{"model": "spectrogram enhancement model", "dataset": "synthetic speech, music and everyday sounds put through simulated rooms and audio effects", "train_examples": 39062, "gain_aug_db": 10, "n_mels": 64, "hop_length": 160, "input": "log_mel", "win_length": 512, "task": "enhancement", "loss": "l1", "arch": "unet", "norm": "batchnorm", "activation": "mish", "pixel_unshuffle": 2, "widths": [64, 128, 256, 256], "blocks_per_level": 1, "block": "basic", "attention": false, "upsampling": "nearest_conv", "init": "kaiming_normal", "residual_init": "scaled_by_depth", "optimizer": "soap", "beta2": 0.999, "lr": 0.0041, "beta1": 0.9, "shampoo_beta": 0.999, "eps": 1e-08, "precondition_frequency": 32, "max_precond_dim": 1024, "merge_dims": false, "one_sided": false, "adamw_lr_other_params": 0.00074, "steps": 11600, "batch_size": 64, "epochs": 19.0, "lr_schedule": "step", "warmup_steps": 340, "weight_decay": 0.1, "adamw_weight_decay_other_params": 0.01}
Rows from block 2 of a small spectrogram enhancement model, named by matrix and row number. Rows with one number belong to one channel. Each number is 500 + 25 x the weight over its row's rms, rounded and kept within 0 to 999. All counts start at 0. Numbers have three digits each.
After each channel's rows are labels from the 100 clips, of 14976, where the channel reaches its highest value: "strongest on" is what is common among them; "band" is the frequency band that holds the peak. Only what is clearly more common there than usual is listed. The data: synthetic speech, music and everyday sounds put through simulated rooms and audio effects.
# convs0: first 3x3 conv (model.enc.2.0.convs.0.weight, 256x256x3x3, each kernel summed), inputs 64-127
# convs1: second 3x3 conv (model.enc.2.0.convs.1.weight, 256x256x3x3, transposed, each kernel summed), outputs 64-127

convs0.90:481479461467503507444450499510473510483559534494489497523494491499507496493493533513480509458472459502494462492483522551531485499527471530526483485519509555503479519481533512454497498515552481
convs1.90:494474506485524514527517469525515467516503473559511523507480485473480488474516489498523481502536460497527512479482543468482478497495486505470493502500507489516505391535511513494497497544456539
strongest on: dry; dropouts
band: 0 to 250 Hz

convs0.10:464506466501493490513495491513485535540436502481492430533486498474522550523494536476490484491493479488469448489467503532516517527504520492514473494458460453497515503463454478499516494558471496
convs1.10:506478511492508526490522545502515472505559521485479533473490535522514501502483523459525520491520471470493539543482445488498484515487468554522500463500525485505517489529496483477489481446540565
strongest on: speech; ring modulation
band: 250 to 500 Hz

convs0.81:501469511514518487506440447532513443485515533484443504449507521468515512485512495494523499491522557472523517507537498507485525507500504509446484568512517464485500496500481474493543500504500512
convs1.81:492490508496485519511531525497507524507533488485530496512491523523474478496502510499489505494478520523487529490464536512496503524487485487552511428517532498508520507498495509508473528457526531
strongest on: band
band: 250 to 500 Hz

convs0.89:457464473529490492487431511476504520473508544548506515508505457505516474497484492511496512505547513517542541506505522529518533477512518512520538512525475484508542486480546478474480473512493512
convs1.89:550549502497498520502522510498479483504475506524500502513509491536498509501508528479480476501453504504499461494473477487489483503474473490509467473473538528519417493473489484525512499480510527
strongest on: speech
band: 4000 to 8000 Hz

convs0.109:507518464524532461498486527500480482450499479494483510509501488501523496466457483513477462509487515471479504504480512480512462500485509506529466483539516556521482455532502499456544508493514478
convs1.109:509467506523483524540480495510467495487524468488509487495479484474429506524527572465498552505471469515515462491481491528490500514532448487489518524510498517495516490441476532519510506522500546
strongest on: dry; everyday sound; dropouts
band: 500 to 1000 Hz

convs0.82:450523502528536501507526496486521501501518482485479541537490540493489522484548506488473498502522502469476476533419473504496496469471534512482530463495503540501461534507483482517463483497496466
convs1.82:521519530457474519486469492474480459485489480507464471527503428503462456486511490494506521492495446517484488484507517488492529477485499528541504508494508498507500507500514517497497473480500498
strongest on: dry
band: 0 to 250 Hz

convs0.205:479514458497500467502520494473475513496464506518480467524486476519468577489519490516524485460490471541493508507525496527491469500511487522503478484502546450542432498508444485502529473520501514
convs1.205:513500516534476504461497507503527473486495520484525439488495531498524520494471475489445499566524499478491463498509502500511529542505474456506496489480450499466565477515498518463486474472538495
strongest on: speech; dry
band: 1000 to 2000 Hz

convs0.208:549493506480487501466483530473533480493531526508534482515504507494490497468544506539512539524490459526485520498476488480486483481509470489530480563526516522487480506520490503485516489459494489
convs1.208:466492497493473502527480489527450516530501509508533449506484528527492513517497533488462486509488506485504513525550511509514509521488507487471534440487503519512477513519498466530461515487503467
strongest on: dry
band: 250 to 500 Hz; 0 to 250 Hz

convs0.60:503487502514503492454436453521466468495538497491496500485471533497483492552505493501502481483516506517467487491488512528475530441510483493518497464525545471537504469555501500527464472537509504
convs1.60:515447488489484520498531524478498514469503477521480473521496462524492448487501468527523510521498459476517487505483484465463465507495497501489472497465492476478524520452517491537512475456505474
strongest on: dry; dropouts
band: 500 to 1000 Hz

convs0.234:498512537484491502508481504473510529515509499483465439499519474465492517433507496481554504518530479533486515493498481506531492512483471448475498509495481488466452515525516550531488517514502492
convs1.234:512492460529480513503532541491503520508505528529520499512497519527496477519478520506501513477489466462519523541542494495500526499522502541499504501526488550554523482479485497510525518465479488
strongest on: long reverberation; drums; reverberation time: 1.2 to 2.4 s
band: 500 to 1000 Hz

convs0.236:450520528481474492511496532565473459489524465470553517507508515524514473531509484516553521527502475453483551518492495495516488496548523519516519469499459506523492504475568528511484504469503481
convs1.236:538505493500560524483479545444499502525490506502472466502487556490481472473505485461493478513494500517496464519493489496542507509451502529506485544459516521477511507521478510510497505526501500
strongest on: everyday sound
band: 4000 to 8000 Hz

convs0.199:487517522491495506520528480455463464488470536512467484451493498559510504492533504490491500515520510474473531516490481473520518488518485550518503468500492541501449492494491421516502480505497533
convs1.199:488556512520475467507450536533503498483504482499533487539483495504487497489462498520437507513488542505507458455512503489451504518496517510477473515481469512480584509505495513484504501497498467
strongest on: speech; dry
band: 1000 to 2000 Hz

convs0.140:481496509536508494452440543466483502510503547515500511506493491509533508486481511530548514489466434514489495493527565551539507502504489504514527517544515517478537458477513516525492469488507518
convs1.140:495504523464508498484541478501499487507514452525456471498504483490468506519520514497484521462496515491507506496481478477480517525472479505479515482481481467504477493550474457544493551481457518
strongest on: wah
band: 250 to 500 Hz; 500 to 1000 Hz

convs0.7:426497490513459519504488499492494519463515551512485479518452518516506517503503517490502469523508487486509505445500550499465542496500513546524471509480475470486506523539513468478486538521475515
convs1.7:527485459471570504488508474540521531497464461481517511441513453492506480498531480471476548501498525502475531525512426477522503491480505472516513496488525513533472496478496512510505486495499482
strongest on: bit reduction; distortion
band: 4000 to 8000 Hz

convs0.186:503491482487520498522558486498504531510475499513481489489498464463480482506476503530513461487519461504472470491503467482513442520503531479474503481502524524529497445513491509503524547514509490
convs1.186:475533533515435492507469488528529477501495482493513490531500486521520526461515488481503500502470537497559519530503472510496481457490477520534482514504482476515537466477509507522529497521491505
strongest on: drums; distortion
band: 4000 to 8000 Hz

convs0.233:507484498519493508495537520495501543480496513505480471512494445504455574517491480498464525472546420484523470525507489495458504476512496555496531524475551514510531527556514523533494468493539550
convs1.233:497500506485509514553458475561482519478487466468479526515483481488552524490462487503529507526479519523527486495499548526494493510499515504491508515503504475496461502451487508493530514507511454
strongest on: speech; wah
band: 500 to 1000 Hz

convs0.80:513521489468498521550506465471504464478544554505494494491494509515502530491513505483474482541490551479525490518526460456517528516458496460458515562532507506495549483481475501493498521499485496
convs1.80:464489503534484501470517508493491490479476492495482497521473482467507465499498506501537530480505511527505542466473567540505472500490480506519494485473501491486421550511513498497507489501479500
strongest on: band
band: 500 to 1000 Hz; 250 to 500 Hz

convs0.117:493489499507498516482519499467514483509559463475473499507495502500501430474510481465508523448493513514504521513494460523541509462517493498535483523504494485482467531488482491474475498487484473
convs1.117:488497531461527490512516508492497524477491480509496492499510467507504479515501474522490482516519474537490536484504565598499501528484557526499521498473507467454499516477510437483534463487475515
strongest on: distance: near; drums; telephone band
band: 500 to 1000 Hz

convs0.206:505503512501483482522450449522515494481496500506521483485480460497514517493491480504512491494490542476511483518492510464537488509494459484517505562502475499481520509484452495515498491542502543
convs1.206:480484469493513498494515514487474469488478517501482508491540512523502494501516514494481484475496501506473514470506497514526502448511474488468448478496490492491500502528523475491481533499488478
strongest on: distortion
band: 500 to 1000 Hz

convs0.64:523497500519494473492492493478496449545543537519485460504468494529498468500523514485473466500512464509522438499541554487512523491473518492544485493507523508497487472494525489485516515521534516
convs1.64:467453496475509478523476458533501530503495481510504503536508500503473520503477510537499509448470559503455486479459483496534485522516483510480473497479536452487510515506495463539487492489510472
strongest on: dry
band: 250 to 500 Hz

convs0.131:526520522506489517470493538504501490509509478511512490501529472470509478538513498489505525549519504483519548496477494521540478543532496531497534499512518546513472510494491443513487510494526501
convs1.131:507480486500537443520500490499492520491484499523521508480488495473493538464509498507512497517483512486529454528503536475443516504466548495536474474520511505482494450479499550491508467502463512
strongest on: dry
band: 1000 to 2000 Hz

convs0.25:490499510470468462516509487506484435496491462474487465507506527490475456526510464542509536516503480504514473495511506510485549533498489514516469544457464509510474523495467487509441482486501462
convs1.25:511475455561521499474508526497502513490514543479535533484523499510509504504501474487462488487534502506512529480490503526511490477512496485489489427513486523474485473509515470494543511478487528
strongest on: drums; distortion
band: 4000 to 8000 Hz

convs0.203:524482498492503488518467483469512520518463498480519498487491475505480479506472480505529498508501446467524485523461479503460484459463503463498494498507504488494517471573504519514533461526455476
convs1.203:486472510496475470531480495532486508523537471467492480532510531467483546507523525460500536454479542530496512472518484522512513501528516480498509514520509495552502524431489486480489537485505493
strongest on: bit reduction; dropouts
band: 4000 to 8000 Hz

convs0.209:495437511541492496490483522487514553522503509505482471507480504473497482488486500495535529523483488568484521483481486471518502539465503506508469484535501498466541491496527501523499445454522527
convs1.209:490525477497474458550532485499513504525523495490525475480550511511500517487560511511458511456490486471508510525531464500502516481472437489502498513461497488554468457507443522505466526527493520
strongest on: everyday sound
band: 4000 to 8000 Hz

convs0.62:450476512471483502524515509495483499571534493496473476501477501530509532522529516521492495473542533501503510510450511543513479458531472468521519482512557494522485465507530511498534472562516463
convs1.62:554481504506523516506474478525504446484460502466473492494533482485492450529519496490517485526491442520514459464522477485464469526495562538481483533487488526467525485527493518499521492463504507
strongest on: dry; drums
band: 0 to 250 Hz

convs0.84:519490493564505535471549491490498494525479534482524506496479501448478465483482482505511448487540510489480484482528509489486483512476479485529485518494479444486442493491495521474472511475487479
convs1.84:519487526443492449503462502586484478498490476477497461525492504513527504552539496478510519529469504500528474503509473540491550501493511517488490514518500483509508490480492493497490522542465529
strongest on: dropouts; everyday sound
band: 250 to 500 Hz

convs0.198:450502462518499478491502505489504484462515516490494491503492496508534528477541523441472478488502504452491512537472493536532513564470507498473493483517567478498467486512452494479523511485528475
convs1.198:515471549501500514501480494506477504510470483488474482548458532508467491471444471490542523515494512552506489460510544457473505475491519523482484517489457522477536517447508501500480435501515513
strongest on: drums; number of effects: 0; dry
band: 250 to 500 Hz

convs0.230:454477509460472546537481469508532500479568502520560457523491491516471529504479525517491499491475498486536469481477495512498529515511518510481473549483487485517487493524514497529515495472482524
convs1.230:498518498514556474469506543457492468504517508468492542441481528491535493480505508493514501543539489490487516497510504505497507472522474488499503477514512558515520503481487515491473493524499516
strongest on: everyday sound; dry
band: 0 to 250 Hz

convs0.154:477496472475511462473492480485535515467526516478465529499436484469486563489517508477494467512520498511555495488509511511504511486455502530506511500485493487516528502475492467488474518511475470
convs1.154:476529523513486507540527497517455498502511516484528475463498498524503470520545494513470504510462528516495533515490469453479491479537488472452478510537491514493470494515466527549523483450531485
strongest on: band
band: 250 to 500 Hz

convs0.68:462503505480512488487500503485483495519487520454481478497528519502483490526514555535473469458495501503541508490491445483519517521500519510504508495512499481497509510496456467491499504508451489
convs1.68:493478526500499519531441434506497477494503551526468546471443468496532447529523463534490494545494478487500476489524523512434465484482552468483466525509485518543540497464515489471504498515543511
strongest on: drums; dry; number of effects: 0
band: 500 to 1000 Hz; 250 to 500 Hz

convs0.144:504477503437494504534488554509462536473500491509515465474510524497512450515510557506542488513489480552519515493507531454499547457495495483525504498498475521566489507525515466486469497491485502
convs1.144:531513500547499478484495460548516506497479501450487509544464492498480504507488474482481513503525498481485500497476505528453487545519455502516487538516494461498504509513487517528497483517487509
strongest on: dropouts; dry
band: 500 to 1000 Hz

convs0.177:486501503507509506463492510466494501462487497506482507508516457492501458525493481525481509515508482479481501468525500508456538538492469521503513495517493484505485497508484500483468457465544516
convs1.177:509492530495480487513488489505497494512519485505453435464485498551488539494521532474514495465504499555505474473489490490508492455521489473463517519481502483496522518494524476508529552455490467
strongest on: drums
band: 500 to 1000 Hz

convs0.104:504513487480510483565495563459499530464563515514506476488481520508533520474528485464546455533522486479531499485541471521518509471524541478534527498508508464443495508493493510569501519524542522
convs1.104:462519474520493493478515485482467469492440499495491521475515487473481496516495470566486524471467506485438505530461510496481495503483490454488502491482483497505518496504491492493489494478455455
strongest on: speech; reverberation time: 0.15 to 0.3 s; bit reduction
band: 500 to 1000 Hz

convs0.96:489465544483537494490510500501531487475500501472492483523475499453502549531539470491467485522497526497501522529526499503539482520470473559506495467476453501508468503515498462473523462457478505
convs1.96:534518501523449488487563517475463514498477508518556521498513458491530489499484475492510485452493535512520500529460492518511472504481485471475493513522521498535517512464478485538501518498516513
strongest on: distortion
band: 4000 to 8000 Hz

convs0.207:480476553571499495493531499554516570510496521467500497530451493495461503518500528498534501477504538495518517496503498448474477502555505503550511514519500490483454517519484517527508527498460490
convs1.207:493498494475481501510499519477495452495516478519482501488520499501535485516472478463513489480463495519478551557491504534545491463483497484474500487559522495531549529498504490540509465480510528
strongest on: everyday sound; dry
band: 1000 to 2000 Hz

convs0.21:495507524483485520495491448494526508477552476461505480445559488506502447502492520457503528498529497455458550491553516505530461497493489540482515491488512511460465570506460483543490500471485496
convs1.21:490509520482485485506517530461489496479454515500509499515470511491442474466477471532470504485422457489535479486491449490507556522526471494534476499509450462509527471450497530472472543536535497
strongest on: distance: near; drums
band: 500 to 1000 Hz

convs0.171:494530459479524474493541512491487519480540494452469491540470494519448504505507508486516476477476490475500510487480517467503525494478440527487501509511489485481606495513462506515506510472512530
convs1.171:512494497490477515475502479514488486475458525489496486478495496494557480510457480502503476492483491543511499482459529484490463469507559461525474459474500522468455503489492472469477513492447471
strongest on: bit reduction
band: 4000 to 8000 Hz

convs0.16:499509504515500499518513528486498492504470528513475521508461447537470507512491508474462499474510540475504466508520549521433507482485505480451485508466496456484493494551479562486466471520490527
convs1.16:463487511498526497535483521513514468423509471533449494475490478520535500535494485517520488476524447526514527472497505467515488496483507485541527523529510480497513515493515480501523489506476499
strongest on: dry; dropouts
band: 500 to 1000 Hz

convs0.210:522502536511502525529526516494485554459518481504511522483480536457492530494500496509517513486480516490497490475503491475507512495506493503469474532509503542447499481541497465499482501506491524
convs1.210:495524495509480493515523485546496475471503519512500489504503503531527507484464517461518478521473547511523499510489508518520498525527455477531488464468496474466479494488505488482492468516530483
strongest on: speech; wah; reverberation time: 0.15 to 0.3 s
band: 500 to 1000 Hz

convs0.8:546514526494523480485548497515489452489461466498467486531513515463477459483475509475493521482523497508520476499472543493515516551486517493487527496492481475475505506485464497507485507456516507
convs1.8:477465496518473491515481533473524534482531558439495489458518506513547521490493519531490520480508497483503460510546497500501509492546486490489499515510529525514521501495525460524479499514484532
strongest on: drums; distortion
band: 4000 to 8000 Hz

convs0.53:518516523519491492519488460532495556459508479501515493488515517481505493509504514487526467442480477510444503504537489484532461525498513465485525502518500470467509459480522469489509492498515571
convs1.53:517494466465508529495511486499517444502497507478501502482510492525487459484463499479506509516499517462507518489480504490508527445539490439500464520508478529484503517479471517526513520557494474
strongest on: bit reduction
band: 4000 to 8000 Hz

convs0.235:507510551494494473522519500496502533466475474458501514531490507486467437492570509473508499483470536443516498494497484490463460484480509502489501515459497515461515462461510549479525460540477466
convs1.235:505489465497461508516504484492481498510483525503489510488531504553527540497479467484514535508541446537491549585508506499498545501523496520525518464531493505520472484547470462493487514466505495
strongest on: everyday sound; distortion
band: 4000 to 8000 Hz

convs0.28:535472518479467507474486472449462495506535491515473522527544487548481528490446485523498489479490491535455504492509521535490524506487500539546535514517522479520495509478502526541546531525516502
convs1.28:469490476502531470512533499517493510484501474502512501439493492465490454512499503508485519470503474496483488449468456470522466472491471452486475465498476505466514501494497485493471516489489464
strongest on: drums; bit reduction
band: 250 to 500 Hz

convs0.194:507526499516482542525516494491515511509500515519509494488512490514533486510483517495488494531458527487447538504489506546497526478494535485503520519490523534510489511498492431511501494444547510
convs1.194:495531498535448496503491528535458465479497514490500483543484494487482494470482538503453524527491476504542471453523498507450502496529486547506485476492466474468511514480512533468509535526491510
strongest on: speech; dry; dropouts
band: 1000 to 2000 Hz

convs0.185:501473501480469517525468481503470495500492485511515486558484456476480461510509488509475524466496530480497507492525485501500525480478491465480503519503483492475463508472503522519488521478499458
convs1.185:505502510480507517465495527475517542471478501506491465462501552510512513467487495502541448511489465532509515563466488470477504521477499521523484469511500480457495515531501550501523474490491497
strongest on: speech; wah
band: 1000 to 2000 Hz

convs0.225:478507478488513506506443504494482518467512552504485515488480540510522477491498485500540511480540513466533499453469497483463511463489466457474456533530531481518488481487511517488500488508484517
convs1.225:494481504513485489483500515478526467520506427496504481482487512492482511482532499481458462481437529563501459545490506518491491511489531531533527456492565488482520508504473467501499528488529514
strongest on: band; number of effects: 0; dry
band: 500 to 1000 Hz

convs0.45:507519511533473491476461513480510448453473507522537542479477475463506465482458477482480491473475504457521478515499454470517501494501488453488492492532501541524548485466493494503482488503497483
convs1.45:516491504474538523456500487479491474548489514520530505499511482516514441491497517559464524537498466485489526480509499509497484527509545524482507465499506475517507542519511502502517514514488503
strongest on: distortion
band: 4000 to 8000 Hz

convs0.158:509475502468506462529504485474520523500480476564488464505487475480504502509534474524554477528498519454546494516548550497486482504487496533509532492459503484490527466465506500493491477475492526
convs1.158:483500456516466542501514514518465474484496517467517513485522527501477486503497535473466493422531481526519475497422460503483487498506469470517486470488478494480485522518515517478506566504489480
strongest on: distortion
band: 4000 to 8000 Hz